config.yaml
lr: 0.0041
shampoo_beta: 0.999
batch_size: 64
Rows from block 3 of a small sound classifier, named by matrix and row number. Rows with one number belong to one neuron. Each number is 50 + 12 x the weight over its row's rms, rounded and kept within 0 to 99. All counts start at 0.
After each neuron's rows are labels from the 100 clips, of 14976, where the neuron reaches its highest value: "strongest on" is what is common among them; "lies over" is the class under the peak. Only what is clearly more common there than usual is listed. The data: single English command words and digits, spoken by a formant synthesiser in many voices. In brackets: how many of the 100, against the usual share in percent.
# fc1: MLP up (model.blocks.3.mlp.fc1.weight, 576x192), inputs 0-95
# fc2: MLP down (model.blocks.3.mlp.fc2.weight, 192x576, transposed), outputs 0-95

fc1.332:65 39 43 55 51 52 50 56 42 55 58 53 40 57 57 53 34 40 39 56 52 58 48 35 47 45 45 55 76 38 60 54 56 65 49 43 46 74 22 61 67 72 30 42 32 43 62 47 41 50 37 60 40 58 31 53 33 54 45 44 47 26 49 60 20 46 60 60 48 63 44 52 63 72 79 42 48 62 57 46 53 53 60 49 50 75 51 48 52 42 42 45 53 51 59 41
fc2.332:42 55 42 47 52 57 56 35 56 46 50 46 76 57 64 49 61 34 52 62 55 69 53 27 28 30 56 37 57 53 41 49 44 63 70 36 46 39 25 55 43 57 33 40 79 31 19 32 45 57 62 54 48 60 54 48 58 52 54 43 43 36 55 70 41 59 48 49 52 39 44 33 65 56 48 16 37 38 77 34 95 49 58 39 52 35 64 39 56 50 52 52 50 44 28 54
strongest on: /ə/ (46 vs 9.6); /i/ (31 vs 4); word: repeat (30 vs 1.9); word: open (25 vs 1.9)
lies over: /p/ (31 vs 2.7)

fc1.132:52 41 42 72 56 57 48 35 43 79 57 48 38 61 56 51 37 51 51 44 37 51 43 35 47 54 59 45 57 54 37 57 60 53 46 55 58 59 58 52 50 76 53 53 26 53 53 55 66 36 63 60 56 62 61 48 28 42 53 42 49 52 62 61 21 60 55 44 60 62 48 63 53 41 63 57 44 59 14 55 65 44 62 62 47 44 52 63 56 41 64 89 35 62 51 57
fc2.132:68 47 79 60 59 59 60 61 59 49 60 53 72 50 27 33 44 57 49 64 24 35 50 63 48 45 61 52 62 60 47 45 64 26 41 47 46 40 69 68 44 68 50 54 44 52 52 61 59 63 36 45 30 76 52 44 67 30 54 51 50 53 65 35 42 45 47 65 34 44 58 44 26 52 47 54 49 80 62 60 27 34 68 54 51 40 43 67 39 51 43 76 55 59 65 43
strongest on: /l/ (78 vs 27.9); /eɪ/ (42 vs 6.6); word: play (42 vs 2.1); word: close (31 vs 2)
lies over: /l/ (74 vs 2.4)

fc1.354:48 64 56 56 35 41 59 44 42 52 42 61 34 46 33 43 54 63 87 66 51 55 28 45 66 57 09 45 68 31 43 63 43 48 58 45 64 62 46 51 45 43 58 53 38 67 41 45 44 56 45 56 39 31 48 47 44 52 59 63 53 55 70 51 46 52 49 52 46 47 44 67 64 52 75 61 51 63 45 32 62 16 58 44 51 52 49 72 41 46 47 62 61 54 57 49
fc2.354:53 43 60 53 33 53 52 49 51 52 42 55 34 73 39 58 52 59 56 44 65 53 59 64 52 53 51 60 48 48 48 53 72 39 60 51 37 48 55 65 44 40 45 41 34 51 65 56 55 35 57 37 46 62 49 64 38 32 66 50 55 54 49 32 63 46 45 24 64 66 82 52 62 62 52 53 62 52 29 45 36 49 40 52 23 44 51 49 64 47 49 34 30 54 20 51
strongest on: intonation: falling (51 vs 23.8); intonation: rise then fall (48 vs 23.8); /aɪ/ (39 vs 9.8)
lies over: /aɪ/ (37 vs 3)

fc1.450:53 39 30 61 44 47 55 48 65 54 64 34 63 53 38 44 83 64 43 59 48 44 33 52 51 34 36 39 83 42 40 42 53 32 31 40 38 48 36 65 64 39 70 48 46 56 53 30 52 46 62 68 67 43 47 43 46 67 33 51 65 61 47 63 50 53 61 45 29 59 26 40 41 64 68 55 53 51 25 59 79 49 65 40 38 45 44 44 51 28 48 43 44 32 71 47
fc2.450:53 49 58 41 59 40 54 55 32 65 40 45 58 52 50 44 18 30 39 59 49 45 45 40 62 35 52 29 42 35 56 57 41 51 53 39 48 46 80 55 46 62 21 58 45 41 40 69 47 41 77 55 65 59 68 56 37 53 46 19 43 49 43 29 55 58 31 21 51 47 40 32 44 49 53 50 20 52 52 57 45 41 53 59 63 61 70 66 55 37 55 71 44 45 50 51
strongest on: /ə/ (89 vs 9.6); /k/ (84 vs 15.6); /s/ (82 vs 19.7); /æ/ (81 vs 6)
lies over: /n/ (54 vs 2.3); /s/ (27 vs 3.1)

fc1.429:53 55 31 46 37 41 54 61 41 48 49 41 56 62 77 49 69 51 27 42 56 46 36 64 28 55 43 69 68 40 28 47 77 49 55 36 46 47 84 50 81 57 62 60 66 64 59 47 58 46 47 60 53 56 57 36 56 63 72 62 60 47 64 81 43 22 66 60 59 28 60 48 54 59 61 53 47 54 38 56 34 58 40 45 57 45 42 59 42 46 42 60 49 36 52 49
fc2.429:62 55 60 47 74 57 52 50 44 32 73 54 49 40 50 69 80 45 37 49 54 80 50 52 22 42 62 76 67 55 50 60 32 43 34 50 55 53 41 53 42 55 50 38 68 48 54 42 50 81 47 43 53 72 40 52 48 25 52 36 48 46 36 65 32 43 47 66 47 62 56 52 37 74 62 43 45 46 68 61 32 45 56 49 44 40 56 50 52 74 34 26 48 65 27 29
strongest on: /t/ (72 vs 22.3); /s/ (67 vs 19.7); /ɑ/ (63 vs 12); word: stop (32 vs 2.1)
lies over: /t/ (69 vs 3.6)

fc1.328:46 55 50 65 34 72 58 38 48 44 43 53 56 45 41 58 32 58 53 53 46 64 52 38 39 70 34 21 44 47 52 23 46 61 54 61 62 52 57 59 46 45 41 46 33 51 51 56 59 47 39 74 31 54 48 21 46 73 61 51 46 56 43 35 59 61 41 36 36 36 61 66 64 25 59 41 66 34 52 48 39 49 48 55 65 35 61 61 26 34 67 45 52 35 88 44
fc2.328:30 40 30 45 31 38 47 49 62 55 49 43 63 29 52 54 38 55 46 48 65 36 58 35 46 33 78 54 36 28 77 48 58 36 43 65 61 53 55 19 46 48 59 55 45 59 55 42 42 61 60 50 34 59 53 69 52 61 44 72 70 66 33 30 76 45 52 34 59 50 60 55 59 42 77 53 51 49 50 50 83 51 43 40 34 41 64 51 37 43 55 57 47 63 25 48
strongest on: /l/ (57 vs 27.9); /oʊ/ (40 vs 16.4); /z/ (36 vs 8.1); /k/ (36 vs 15.6)
lies over: /k/ (35 vs 2.5); /p/ (29 vs 2.7)

fc1.139:43 54 33 64 44 45 66 47 52 51 52 60 26 34 61 63 55 54 38 54 64 66 42 61 64 65 41 54 57 53 49 49 53 48 47 67 62 62 44 55 54 48 31 40 42 35 65 45 55 25 52 73 51 54 39 27 48 65 57 55 63 33 24 84 68 20 56 51 69 33 33 44 41 51 55 32 54 37 51 56 23 62 39 67 61 54 32 47 97 49 51 34 48 45 50 63
fc2.139:70 47 50 27 41 25 45 34 20 41 70 66 44 39 65 44 45 46 56 49 31 21 34 30 46 46 34 39 57 61 34 49 62 65 40 49 49 42 43 31 61 44 52 43 31 53 56 42 48 50 50 49 54 57 45 48 60 58 66 50 36 36 59 49 46 64 42 64 50 43 46 58 75 69 41 48 37 53 38 33 50 72 28 50 52 66 69 66 47 52 49 59 58 39 55 61
strongest on: intonation: falling (75 vs 23.8); /ɝ/ (37 vs 16.3)
lies over: /ɝ/ (29 vs 2.9)

fc1.99:59 25 70 39 62 59 59 51 54 41 49 51 66 63 47 69 41 40 47 06 42 46 27 41 58 49 29 46 61 67 45 71 59 46 47 64 42 52 47 58 42 55 41 61 25 40 57 48 64 39 58 77 31 54 32 28 47 53 49 56 48 33 45 49 57 32 58 42 42 57 35 61 77 46 48 65 63 59 47 63 42 34 42 64 51 30 71 58 25 44 67 49 68 82 72 61
fc2.99:47 44 27 55 35 56 60 46 56 57 36 56 44 49 55 63 60 39 70 74 41 40 46 53 34 71 53 55 36 39 45 44 60 50 43 47 33 55 48 48 69 44 54 73 72 61 58 61 40 78 56 66 41 41 29 31 35 43 56 68 48 53 70 47 51 40 49 22 33 40 51 61 62 40 50 70 71 70 54 45 35 61 53 39 47 43 62 29 59 41 69 53 50 55 62 55
strongest on: /p/ (51 vs 17.8)
lies over: /p/ (42 vs 2.7)

fc1.431:51 45 58 46 48 54 63 44 64 56 54 41 37 63 53 54 44 43 38 63 61 54 58 39 40 67 21 50 44 58 56 38 36 54 36 41 56 52 22 75 54 65 52 43 32 75 67 33 27 53 41 52 44 46 51 39 40 41 59 48 35 54 50 43 60 50 58 37 50 33 39 45 58 43 34 44 48 46 56 34 36 66 57 45 62 50 48 57 46 45 56 68 55 61 43 61
fc2.431:48 37 61 60 49 56 31 33 68 74 51 73 35 70 40 71 36 55 53 42 54 51 55 46 53 54 95 64 42 44 60 61 53 51 38 57 42 56 49 46 31 42 59 51 38 61 64 36 60 38 44 40 40 61 54 51 62 49 38 78 46 60 31 70 59 48 64 56 65 51 68 52 56 48 50 39 57 49 49 51 40 52 60 53 49 52 56 47 37 37 51 34 56 50 36 77
strongest on: intonation: rising (97 vs 23.9)
lies over: /oʊ/ (29 vs 4)

fc1.194:52 44 71 43 53 67 41 42 80 65 44 46 57 68 41 54 43 58 50 58 48 68 51 48 62 63 38 19 56 49 57 70 53 63 48 36 38 54 54 65 46 60 46 42 47 57 63 82 82 54 58 74 53 56 63 55 40 52 52 60 63 57 56 64 44 70 72 32 48 40 44 30 39 58 59 37 67 57 33 47 63 39 58 45 71 64 42 59 61 59 52 43 48 62 52 36
fc2.194:42 54 61 40 49 31 66 38 30 28 51 39 41 64 53 34 39 32 51 38 50 26 47 46 48 35 45 42 43 41 41 49 33 30 47 44 62 43 40 58 41 44 61 55 56 44 26 60 48 57 59 48 39 49 59 69 54 35 32 50 57 42 32 47 41 31 43 50 35 74 47 56 50 55 56 39 59 46 49 50 75 43 40 34 54 65 74 55 61 55 35 98 22 50 39 51
strongest on: /ə/ (66 vs 9.6); /æ/ (51 vs 6); word: cancel (51 vs 1.9); word: repeat (26 vs 1.9)
lies over: /s/ (50 vs 3.1); /p/ (41 vs 2.7)

fc1.173:22 20 59 54 42 55 66 58 52 38 41 30 56 56 59 47 38 54 50 48 51 48 59 63 71 38 44 66 48 66 47 62 51 48 50 53 51 48 42 57 68 39 39 61 46 51 52 55 57 75 25 34 37 51 53 69 62 82 65 41 48 53 51 57 44 43 56 59 73 60 42 45 22 41 55 51 31 43 39 48 51 64 47 62 51 65 68 52 53 48 45 40 52 51 77 72
fc2.173:42 43 46 61 55 51 46 70 32 31 69 47 34 24 44 62 50 37 74 38 28 53 63 37 59 69 40 31 54 59 39 60 47 46 59 34 38 61 32 54 50 53 50 36 48 41 46 25 52 40 50 47 39 52 47 42 54 46 61 47 52 43 62 57 38 30 48 56 40 45 48 44 39 50 54 27 46 70 38 70 49 60 34 61 59 43 48 52 47 52 65 57 42 71 64 63
strongest on: intonation: falling (68 vs 23.8); /oʊ/ (46 vs 16.4)
lies over: /oʊ/ (42 vs 4)

fc1.180:53 59 57 65 52 66 46 57 52 50 39 66 45 63 71 50 48 41 33 63 67 50 32 69 65 44 33 54 65 64 28 43 41 61 56 23 45 46 51 68 50 51 36 56 34 72 56 38 64 38 52 75 32 58 49 34 52 52 55 65 58 27 25 61 29 46 54 50 48 53 43 59 70 32 56 56 54 39 37 39 56 74 57 63 60 56 60 46 59 38 52 65 47 36 69 44
fc2.180:51 59 45 45 62 47 41 44 29 49 53 38 56 47 66 67 43 18 37 48 36 62 53 59 38 71 42 50 57 46 48 53 21 37 61 51 77 49 46 58 60 49 29 40 31 42 41 58 52 43 48 57 46 54 43 52 62 55 46 51 40 58 50 35 44 46 41 31 44 52 63 52 49 40 45 72 39 44 70 57 47 54 50 63 35 40 67 45 54 45 33 60 32 43 57 41
strongest on: intonation: falling (57 vs 23.8)
lies over: /oʊ/ (29 vs 4)

fc1.152:60 47 71 30 45 51 41 73 42 31 47 33 54 67 48 48 69 84 54 42 51 56 48 49 45 24 38 37 70 50 39 60 55 71 62 63 42 63 54 25 62 49 57 38 61 30 58 44 56 52 47 34 51 59 59 46 37 60 47 59 44 39 40 63 62 54 53 50 71 58 43 41 53 31 48 52 44 43 59 36 37 47 46 72 67 65 39 69 47 39 40 62 48 49 62 34
fc2.152:54 46 56 48 28 51 60 33 70 49 34 48 47 71 44 80 38 08 52 51 68 52 30 35 44 42 54 34 51 47 41 37 47 46 48 41 24 45 18 48 60 54 55 36 56 58 35 71 49 40 33 30 52 48 43 61 70 70 48 65 56 48 58 46 40 51 53 68 25 34 48 34 56 59 40 52 58 51 45 49 32 51 41 66 26 87 46 31 40 42 47 50 58 37 49 56
strongest on: intonation: rising (65 vs 23.9)
lies over: /oʊ/ (25 vs 4)

fc1.101:50 49 54 43 55 55 41 38 38 40 48 42 35 55 54 53 27 67 63 48 47 37 41 43 44 25 36 59 47 48 55 53 46 76 47 35 43 46 42 29 50 62 61 46 32 33 73 43 66 58 52 47 40 43 37 42 41 59 59 51 38 48 53 74 92 43 55 53 40 66 65 38 46 44 55 42 40 54 35 38 55 44 60 35 43 48 52 55 62 56 33 60 32 56 40 35
fc2.101:50 57 49 52 54 60 32 44 88 54 53 46 58 52 67 71 49 32 66 60 47 56 32 28 59 41 37 38 55 51 49 43 61 60 53 37 35 69 61 57 57 60 61 48 38 42 28 49 57 52 44 43 49 52 53 50 47 65 43 58 36 49 54 58 64 42 41 45 54 65 49 53 51 43 48 82 56 43 19 41 18 20 76 67 58 43 47 53 55 74 51 64 44 51 50 47
strongest on: intonation: rising (94 vs 23.9); /ə/ (57 vs 9.6); /n/ (54 vs 25.6); /p/ (50 vs 17.8)
lies over: /p/ (25 vs 2.7)

fc1.361:45 44 50 87 58 43 32 44 45 75 45 52 58 52 55 36 38 64 59 61 41 59 50 42 51 37 51 37 56 53 52 74 60 39 55 50 64 62 37 50 57 72 41 60 57 31 57 49 46 45 68 43 37 60 65 10 46 47 45 55 58 26 66 66 08 46 47 45 57 64 48 68 46 36 46 51 54 63 47 38 65 68 48 53 40 57 60 67 48 57 56 94 35 60 42 55
fc2.361:46 56 54 42 69 44 55 43 40 60 42 55 65 69 40 42 62 57 34 45 47 34 54 30 65 58 41 64 09 43 55 53 68 17 58 59 43 27 45 80 57 71 46 41 39 57 56 49 51 34 45 41 53 67 47 55 67 50 60 56 53 57 67 28 66 41 42 46 58 52 51 47 12 61 53 49 36 71 32 51 51 51 58 46 49 38 44 50 36 56 48 77 48 67 38 36
strongest on: /l/ (76 vs 27.9); /z/ (40 vs 8.1); word: close (40 vs 2); word: play (27 vs 2.1)
lies over: /l/ (57 vs 2.4)

fc1.330:42 45 59 59 49 42 44 70 26 42 37 51 19 58 68 65 46 36 56 36 37 57 66 27 63 46 51 48 37 63 58 48 67 40 53 55 44 61 62 55 71 42 42 69 46 62 58 40 38 54 49 35 47 31 63 57 56 32 61 60 35 38 51 56 39 56 50 61 52 24 42 60 62 65 62 25 51 55 53 78 74 46 40 35 14 55 46 43 36 64 58 52 59 54 79 35
fc2.330:47 38 41 37 45 32 34 42 69 53 44 55 49 58 65 23 40 63 60 56 49 24 51 52 41 43 57 52 50 35 44 48 36 51 49 57 33 47 42 59 53 49 35 70 36 50 56 35 49 63 69 56 55 43 43 69 42 45 60 68 42 35 59 53 55 36 42 61 60 54 50 44 57 56 54 51 40 43 45 46 58 62 49 43 30 52 59 48 58 61 54 83 56 55 46 16
strongest on: intonation: falling (82 vs 23.8)
lies over: /ɛ/ (25 vs 2.9)

fc1.92:34 56 38 66 60 53 58 34 58 41 41 62 28 50 58 77 51 59 62 84 57 59 57 59 56 57 44 51 48 45 64 72 34 58 52 41 23 79 36 67 47 42 59 56 53 38 50 50 40 43 40 39 54 42 38 44 42 39 66 61 49 62 50 63 53 58 71 42 50 39 48 54 54 53 45 46 64 56 54 10 61 61 64 14 54 66 60 55 51 53 27 35 55 66 40 48
fc2.92:50 46 38 64 60 68 53 38 78 60 52 39 52 41 43 67 53 54 43 26 62 32 45 45 55 56 19 59 51 56 58 51 58 38 31 61 60 53 43 27 45 43 63 38 59 49 43 67 46 46 58 34 57 49 32 56 59 53 56 43 41 55 50 50 64 65 54 33 63 36 47 56 57 51 44 57 39 58 56 42 57 53 56 49 56 41 44 46 37 55 48 59 52 54 35 42
strongest on: intonation: rising (90 vs 23.9); /u/ (27 vs 5.8)
lies over: /oʊ/ (32 vs 4)

fc1.31:15 47 35 59 51 43 40 60 66 37 55 61 58 69 61 63 26 81 57 42 55 26 61 74 42 69 32 61 58 56 45 64 57 57 49 46 44 62 30 53 42 35 40 54 40 70 59 42 69 39 38 50 38 47 50 45 51 66 61 48 51 37 58 46 49 49 41 57 59 61 51 42 66 47 55 45 60 52 32 79 40 43 37 46 52 67 58 56 65 48 73 29 56 63 82 57
fc2.31:67 55 35 45 60 55 51 61 54 43 48 58 28 46 48 53 58 40 51 65 27 47 37 46 49 34 66 49 53 63 42 72 51 57 57 30 60 60 45 59 42 46 70 59 58 59 73 38 57 42 46 51 56 78 40 53 51 66 37 44 60 41 39 41 65 64 66 49 30 52 55 67 40 56 53 57 36 50 51 51 47 64 42 60 48 25 49 48 52 46 44 10 67 38 38 41
strongest on: /t/ (79 vs 22.3); /s/ (60 vs 19.7); /ɑ/ (48 vs 12); thin (high-pass) (32 vs 12.2)
lies over: /t/ (71 vs 3.6)

fc1.118:46 50 41 43 49 56 52 46 21 57 46 49 46 62 50 57 30 48 35 60 49 50 60 36 30 49 58 52 49 45 44 58 58 38 45 56 63 70 52 44 50 69 49 54 42 54 46 29 19 52 49 30 50 60 40 29 35 47 41 56 45 35 58 33 68 52 38 57 52 38 57 67 66 60 49 54 59 39 35 27 73 60 58 40 42 52 60 39 59 25 72 30 75 39 69 39
fc2.118:41 66 44 59 40 53 67 51 63 40 56 20 44 67 43 54 56 30 49 44 63 46 52 29 53 43 37 55 41 31 44 49 33 59 85 62 13 42 45 55 47 40 53 47 57 53 57 50 58 62 41 58 48 58 53 61 70 38 56 59 46 50 45 70 44 69 47 54 70 44 44 74 38 59 57 54 51 57 58 59 74 50 64 54 43 48 50 71 51 46 46 51 56 55 54 53
strongest on: intonation: rising (98 vs 23.9); /l/ (56 vs 27.9); /oʊ/ (43 vs 16.4)
lies over: /oʊ/ (31 vs 4)

fc1.561:32 53 70 35 46 58 59 50 59 27 50 53 57 52 56 32 33 56 52 47 48 49 53 54 34 40 53 40 41 39 53 50 54 42 58 42 48 62 47 60 58 51 55 53 21 51 57 40 75 31 30 58 27 63 47 25 52 46 67 39 49 28 43 69 42 44 49 42 41 26 60 80 54 49 53 52 59 57 36 50 55 55 50 33 26 64 47 46 56 61 39 91 39 41 47 51
fc2.561:57 51 68 36 50 54 51 50 44 48 85 76 69 44 35 41 94 39 52 54 58 57 52 36 56 50 61 53 56 53 60 43 50 67 54 63 52 31 66 75 61 51 52 59 52 51 32 68 50 58 43 54 66 62 44 48 34 46 52 49 54 36 59 67 38 44 57 55 56 53 38 52 47 66 52 46 57 39 49 52 54 38 59 44 48 50 57 52 61 43 44 34 43 52 74 48
strongest on: /t/ (94 vs 22.3); /ɑ/ (93 vs 12); /s/ (93 vs 19.7); word: stop (49 vs 2.1)
lies over: /t/ (93 vs 3.6)

fc1.82:41 49 56 38 52 33 44 59 60 49 46 42 48 30 72 57 30 47 32 69 53 25 36 63 53 56 48 65 48 63 50 55 61 44 54 28 37 58 37 81 62 64 53 56 55 58 36 56 80 56 24 38 43 67 59 70 67 62 50 40 70 51 66 55 85 43 73 56 48 50 54 53 41 42 46 52 54 48 47 44 59 58 32 46 44 61 74 58 43 44 58 79 28 52 44 55
fc2.82:67 54 66 57 46 52 49 54 36 40 57 32 38 38 47 46 58 42 41 44 37 54 39 63 62 37 62 40 36 32 41 43 81 58 51 51 63 37 58 79 61 73 37 37 35 47 62 67 37 67 70 46 33 58 43 55 75 41 57 43 41 53 56 39 23 45 60 69 73 62 62 31 36 48 56 43 38 66 56 60 64 55 33 55 47 67 40 35 50 53 41 65 56 54 41 51
strongest on: /ə/ (53 vs 9.6); /æ/ (36 vs 6); word: cancel (36 vs 1.9); word: repeat (30 vs 1.9)
lies over: /p/ (37 vs 2.7); /s/ (37 vs 3.1)

fc1.5:37 69 44 73 42 60 35 38 18 71 45 43 63 47 31 52 57 49 60 77 64 54 41 49 61 65 38 58 57 34 33 46 41 47 59 38 63 48 57 49 70 52 47 67 49 60 60 67 35 45 43 74 52 42 38 29 46 73 54 65 48 58 33 49 58 59 59 54 63 49 28 48 43 47 32 40 60 43 54 37 63 49 30 50 46 43 53 46 40 39 48 63 36 45 40 50
fc2.5:41 58 59 54 54 34 35 62 28 73 52 46 50 34 52 63 39 50 65 55 68 18 49 46 68 65 73 65 44 78 34 71 49 53 39 44 54 60 54 56 58 38 51 68 62 35 51 37 53 29 42 65 67 53 37 43 48 61 40 48 45 49 50 54 65 43 68 65 43 48 61 41 40 43 44 45 42 54 57 54 60 61 55 42 45 62 53 53 44 50 45 52 39 63 52 37
strongest on: /t/ (56 vs 22.3)
lies over: /t/ (46 vs 3.6)

fc1.60:48 68 52 47 36 47 46 44 34 56 58 39 65 67 57 48 65 31 59 61 71 52 41 53 55 65 35 66 55 42 47 42 69 21 50 42 32 48 45 53 58 58 49 72 53 49 49 70 36 34 58 46 29 59 45 44 37 49 53 51 43 43 66 74 57 40 44 48 52 28 48 51 61 63 63 38 56 41 51 61 52 55 41 72 79 44 64 51 69 39 26 43 40 82 15 51
fc2.60:60 47 39 34 42 64 52 59 41 27 48 46 62 82 52 42 55 32 50 50 54 62 31 34 44 42 51 71 65 69 66 68 91 71 42 39 44 54 42 45 47 49 55 35 26 54 53 37 58 50 53 40 42 75 17 46 46 61 44 37 43 56 56 51 40 55 21 58 44 49 42 52 60 79 52 41 57 64 49 42 64 57 67 60 58 47 63 40 30 61 41 39 39 59 55 47
strongest on: intonation: rising (54 vs 23.9); /oʊ/ (36 vs 16.4)
lies over: /oʊ/ (30 vs 4)

fc1.157:25 65 49 32 71 49 54 72 40 60 45 28 71 53 41 54 56 33 56 44 47 51 47 53 64 61 54 38 46 52 54 46 65 50 43 30 54 66 59 47 56 51 64 74 71 56 50 53 73 36 50 61 49 54 47 56 37 48 50 49 50 61 41 62 44 46 41 45 42 43 38 54 42 76 57 46 57 37 08 48 77 43 52 54 55 64 67 43 35 59 32 78 43 35 24 50
fc2.157:33 43 44 56 59 52 58 42 56 55 58 56 50 35 43 31 43 64 49 62 44 55 36 56 20 53 41 51 63 58 66 57 45 61 40 53 50 53 68 61 43 40 50 48 43 52 42 51 40 68 53 68 40 67 45 65 59 54 39 43 40 48 33 65 47 47 52 28 59 48 53 45 27 38 47 50 49 56 51 62 45 62 66 31 65 42 35 35 31 46 55 62 35 71 60 28
strongest on: /t/ (80 vs 22.3); /u/ (37 vs 5.8); word: two (36 vs 1.9)
lies over: /t/ (78 vs 3.6)

fc1.67:62 53 41 68 67 55 31 56 29 70 61 62 54 71 30 44 53 43 47 56 46 56 56 42 50 38 52 35 56 58 44 65 47 56 56 60 76 49 22 30 65 74 43 43 56 59 59 46 25 75 86 55 41 33 41 77 47 45 58 37 57 48 54 54 50 44 46 44 42 42 45 35 43 50 54 60 57 48 51 52 49 62 41 67 89 50 70 76 44 46 52 82 53 46 45 59
fc2.67:61 35 59 48 50 45 69 36 39 65 50 60 56 58 72 46 57 70 48 59 53 49 62 27 54 58 31 44 37 53 58 53 72 62 48 37 33 35 80 78 40 54 33 34 64 58 40 38 47 46 41 58 63 58 56 50 42 34 58 46 53 52 42 40 62 58 56 43 38 46 51 67 39 34 48 50 52 75 53 37 53 50 50 67 40 47 63 51 53 51 42 55 50 64 80 57
strongest on: /p/ (55 vs 17.8); /t/ (50 vs 22.3); /ɔ/ (34 vs 9.8)
lies over: /p/ (47 vs 2.7); /t/ (26 vs 3.6)

fc1.198:59 51 49 74 56 54 42 62 38 68 60 44 65 48 72 54 55 49 57 64 52 45 11 52 45 62 26 51 48 43 48 48 53 55 55 38 53 76 33 56 77 62 48 33 32 55 43 45 42 50 36 64 37 54 66 36 31 65 50 34 36 52 56 52 36 38 38 43 34 62 48 54 76 52 53 53 44 44 31 50 44 43 51 56 47 47 61 58 39 48 50 37 67 27 61 53
fc2.198:54 54 66 38 59 56 29 55 58 39 57 33 55 41 59 54 52 53 44 51 43 64 53 54 36 53 65 74 32 45 50 52 58 49 47 60 46 60 60 44 32 35 52 38 32 57 42 60 46 64 36 54 40 40 54 39 68 41 61 55 37 47 52 50 29 54 62 59 56 68 63 51 51 63 64 45 52 36 54 58 51 51 42 58 28 61 53 52 42 57 41 40 46 58 71 38
strongest on: /t/ (100 vs 22.3); /s/ (89 vs 19.7); /ɑ/ (80 vs 12); word: stop (47 vs 2.1)
lies over: /t/ (99 vs 3.6)

fc1.131:50 54 69 55 46 67 63 47 62 62 53 34 43 72 44 67 43 61 74 61 61 60 49 47 41 55 20 37 59 43 43 60 71 50 47 55 69 69 46 50 54 48 42 46 44 52 83 56 66 60 47 33 54 64 65 34 30 60 42 50 53 76 42 71 46 58 48 54 65 61 28 52 46 61 68 45 42 50 47 51 64 41 53 54 66 49 66 61 57 64 54 46 49 50 63 60
fc2.131:42 47 63 64 40 86 36 64 37 31 60 49 15 49 53 40 78 35 55 53 35 49 59 25 48 57 51 44 60 54 60 37 41 46 70 68 60 48 55 66 39 50 39 46 57 40 38 56 38 33 50 55 65 68 25 38 52 72 51 47 39 57 42 24 19 72 50 49 38 53 61 57 59 34 55 53 59 35 56 60 49 74 57 45 54 58 54 40 53 52 47 54 52 44 35 46
strongest on: /ə/ (33 vs 9.6); /æ/ (26 vs 6)
lies over: /s/ (27 vs 3.1)

fc1.334:41 48 72 55 51 47 43 50 69 40 39 49 52 66 30 38 35 54 62 49 41 42 56 74 52 61 20 68 40 56 55 55 52 56 61 61 53 53 63 82 41 53 25 45 47 63 62 63 38 44 39 56 39 43 37 33 56 51 61 55 49 48 30 66 47 50 45 48 50 44 60 52 60 33 55 45 48 32 48 37 59 39 50 52 41 67 66 37 69 31 58 54 61 55 81 40
fc2.334:51 57 64 53 57 53 41 39 47 44 47 60 58 46 32 39 62 63 50 40 59 34 54 44 60 44 37 57 59 46 52 62 30 50 48 36 42 42 54 54 49 71 23 54 47 57 30 67 58 39 50 54 55 42 49 54 36 70 70 60 60 55 46 54 68 59 65 25 44 55 51 55 46 39 44 45 48 37 58 29 50 59 16 61 53 54 16 70 58 30 44 49 42 47 68 45
strongest on: /t/ (59 vs 22.3); /s/ (49 vs 19.7); /ɑ/ (46 vs 12); /p/ (46 vs 17.8)
lies over: /t/ (51 vs 3.6)

fc1.496:44 56 60 48 39 60 52 20 58 28 49 51 64 50 50 16 46 49 49 61 21 43 32 65 48 71 41 41 53 48 50 59 45 48 42 34 24 46 52 34 50 59 44 38 41 49 29 56 57 52 56 54 35 64 46 30 30 59 57 47 47 55 62 51 49 42 33 35 38 40 26 64 47 37 66 54 61 59 26 73 66 48 17 47 40 57 61 67 34 42 50 57 54 52 47 56
fc2.496:28 66 54 49 31 57 69 54 33 51 79 57 64 35 43 53 50 52 48 35 19 32 42 53 61 41 57 59 46 52 45 41 37 38 64 68 72 48 63 63 46 60 34 14 66 57 45 57 45 46 60 54 52 59 50 72 62 60 58 32 49 34 48 44 65 38 46 62 70 44 53 47 53 61 39 38 63 46 30 56 69 50 27 40 46 67 49 30 65 52 47 55 31 60 44 44
strongest on: /eɪ/ (29 vs 6.6)
lies over: /p/ (28 vs 2.7)

fc1.522:53 51 42 73 50 52 60 61 56 83 62 40 31 46 58 58 34 46 52 36 53 81 45 42 61 57 47 25 63 54 60 58 70 39 40 54 61 53 61 65 49 39 52 52 52 76 53 36 60 56 64 44 53 65 53 56 62 55 33 54 56 45 49 63 63 60 55 48 49 35 35 31 44 49 49 37 44 54 41 50 57 48 54 56 29 59 66 21 48 50 60 57 60 62 70 49
fc2.522:37 40 49 45 50 54 54 55 25 38 53 45 55 78 57 50 37 47 54 68 64 38 32 40 65 65 22 32 50 51 42 53 43 48 39 35 40 60 42 50 55 45 52 51 61 55 54 57 52 53 47 52 65 54 56 37 44 67 38 40 28 39 53 58 59 51 36 47 41 46 48 64 36 41 83 34 45 46 58 61 40 19 43 30 43 26 42 57 53 20 66 58 61 43 45 67
strongest on: /ə/ (30 vs 9.6)
lies over: /p/ (29 vs 2.7)